A small contrastive image-text model, trained from scratch.
Training: adamw at rate 0.00099, 6000 steps, batches of 256.
Rows from block 2 of the image encoder of a small contrastive image-text model, named by matrix and row number. Rows with one number belong to one channel. Each number is 128 + 24 x the weight over its row's rms, rounded and kept within 0 to 255. All counts start at 0. Numbers have three digits each.
Before each channel's rows are labels from the 100 images, of 14848, where the channel reaches its highest value: "top examples" is what is common among them. Only what is clearly more common there than usual is listed. The data: patchworks of several textures.
# convs0: expand pointwise conv (encoder.blocks.2.convs.0.weight, 144x24x1x1), inputs 0-23
# convs1: depthwise 3x3 conv, stride 2 (encoder.blocks.2.convs.1.weight, 144x1x3x3), a 3x3 kernel
# convs2: project pointwise conv (encoder.blocks.2.convs.2.weight, 32x144x1x1, transposed), outputs 0-31

top examples: rings; labyrinth
convs0.127:147138121169128120159170123149095121161147140106087156101131103105154143
convs1.127:164141138154165146130157150
convs2.127:119102139111169137135118133170169105121149124122125176102120111162128111175079128144160117130117

top examples: rings
convs0.121:136094098142097134091083158098152109097147120124145143120092142133127100
convs1.121:134153151170162116145150140
convs2.121:081114136128120141117086147112103110101132159099174106179146147118128165112153118119133152117148

top examples: wood
convs0.139:133104128098152163097104149151087141137139091164159137112142146094130146
convs1.139:130121091122167148095133154
convs2.139:100137110137119153179086124134145103152138132152144130132105078131123127144082119183145142141151

top examples: rings
convs0.19:133113119142190139104103089096159098109159116125106136128119156131124157
convs1.19:101129153116140153102170106
convs2.19:121117151119112153107149156119098115133139140129171129128135108172131102148155103108197136113167

top examples: crosshatched
convs0.115:111123151105102150140140186176121096151137141167145130110153127120134154
convs1.115:121114135123090161149090149
convs2.115:104120116161129112162104075134119130153113117167148105143139130097193099141130112152154127122119

top examples: wood
convs0.128:120172160135110129109142159125153139128153170155108146104155153101164111
convs1.128:129098103117110084126093131
convs2.128:153168123112118116117135139079106157143106163124120094155134146111110185103137138129099165108130

top examples: rings; wood
convs0.62:141086131102132150132114155137144168128113092110128100163091103104132090
convs1.62:162163132141099120091108135
convs2.62:083088126123095137133103124152112116080126109080141125161113102092125151120156137150122153151151

top examples: rings
convs0.80:098117069141112098124158106143139130110123130151103130163125126093114082
convs1.80:146153123149164173131138145
convs2.80:094112109117140148149144069120149113159123175149143134165113149111129113090111133118134175105122

top examples: crosshatched
convs0.11:106110127152137112129097125149106114136172141132166093121141080101105166
convs1.11:109095120158175125126118148
convs2.11:135154107121132133167077107139157114092149084110115185127138141137128109157091126120153116140117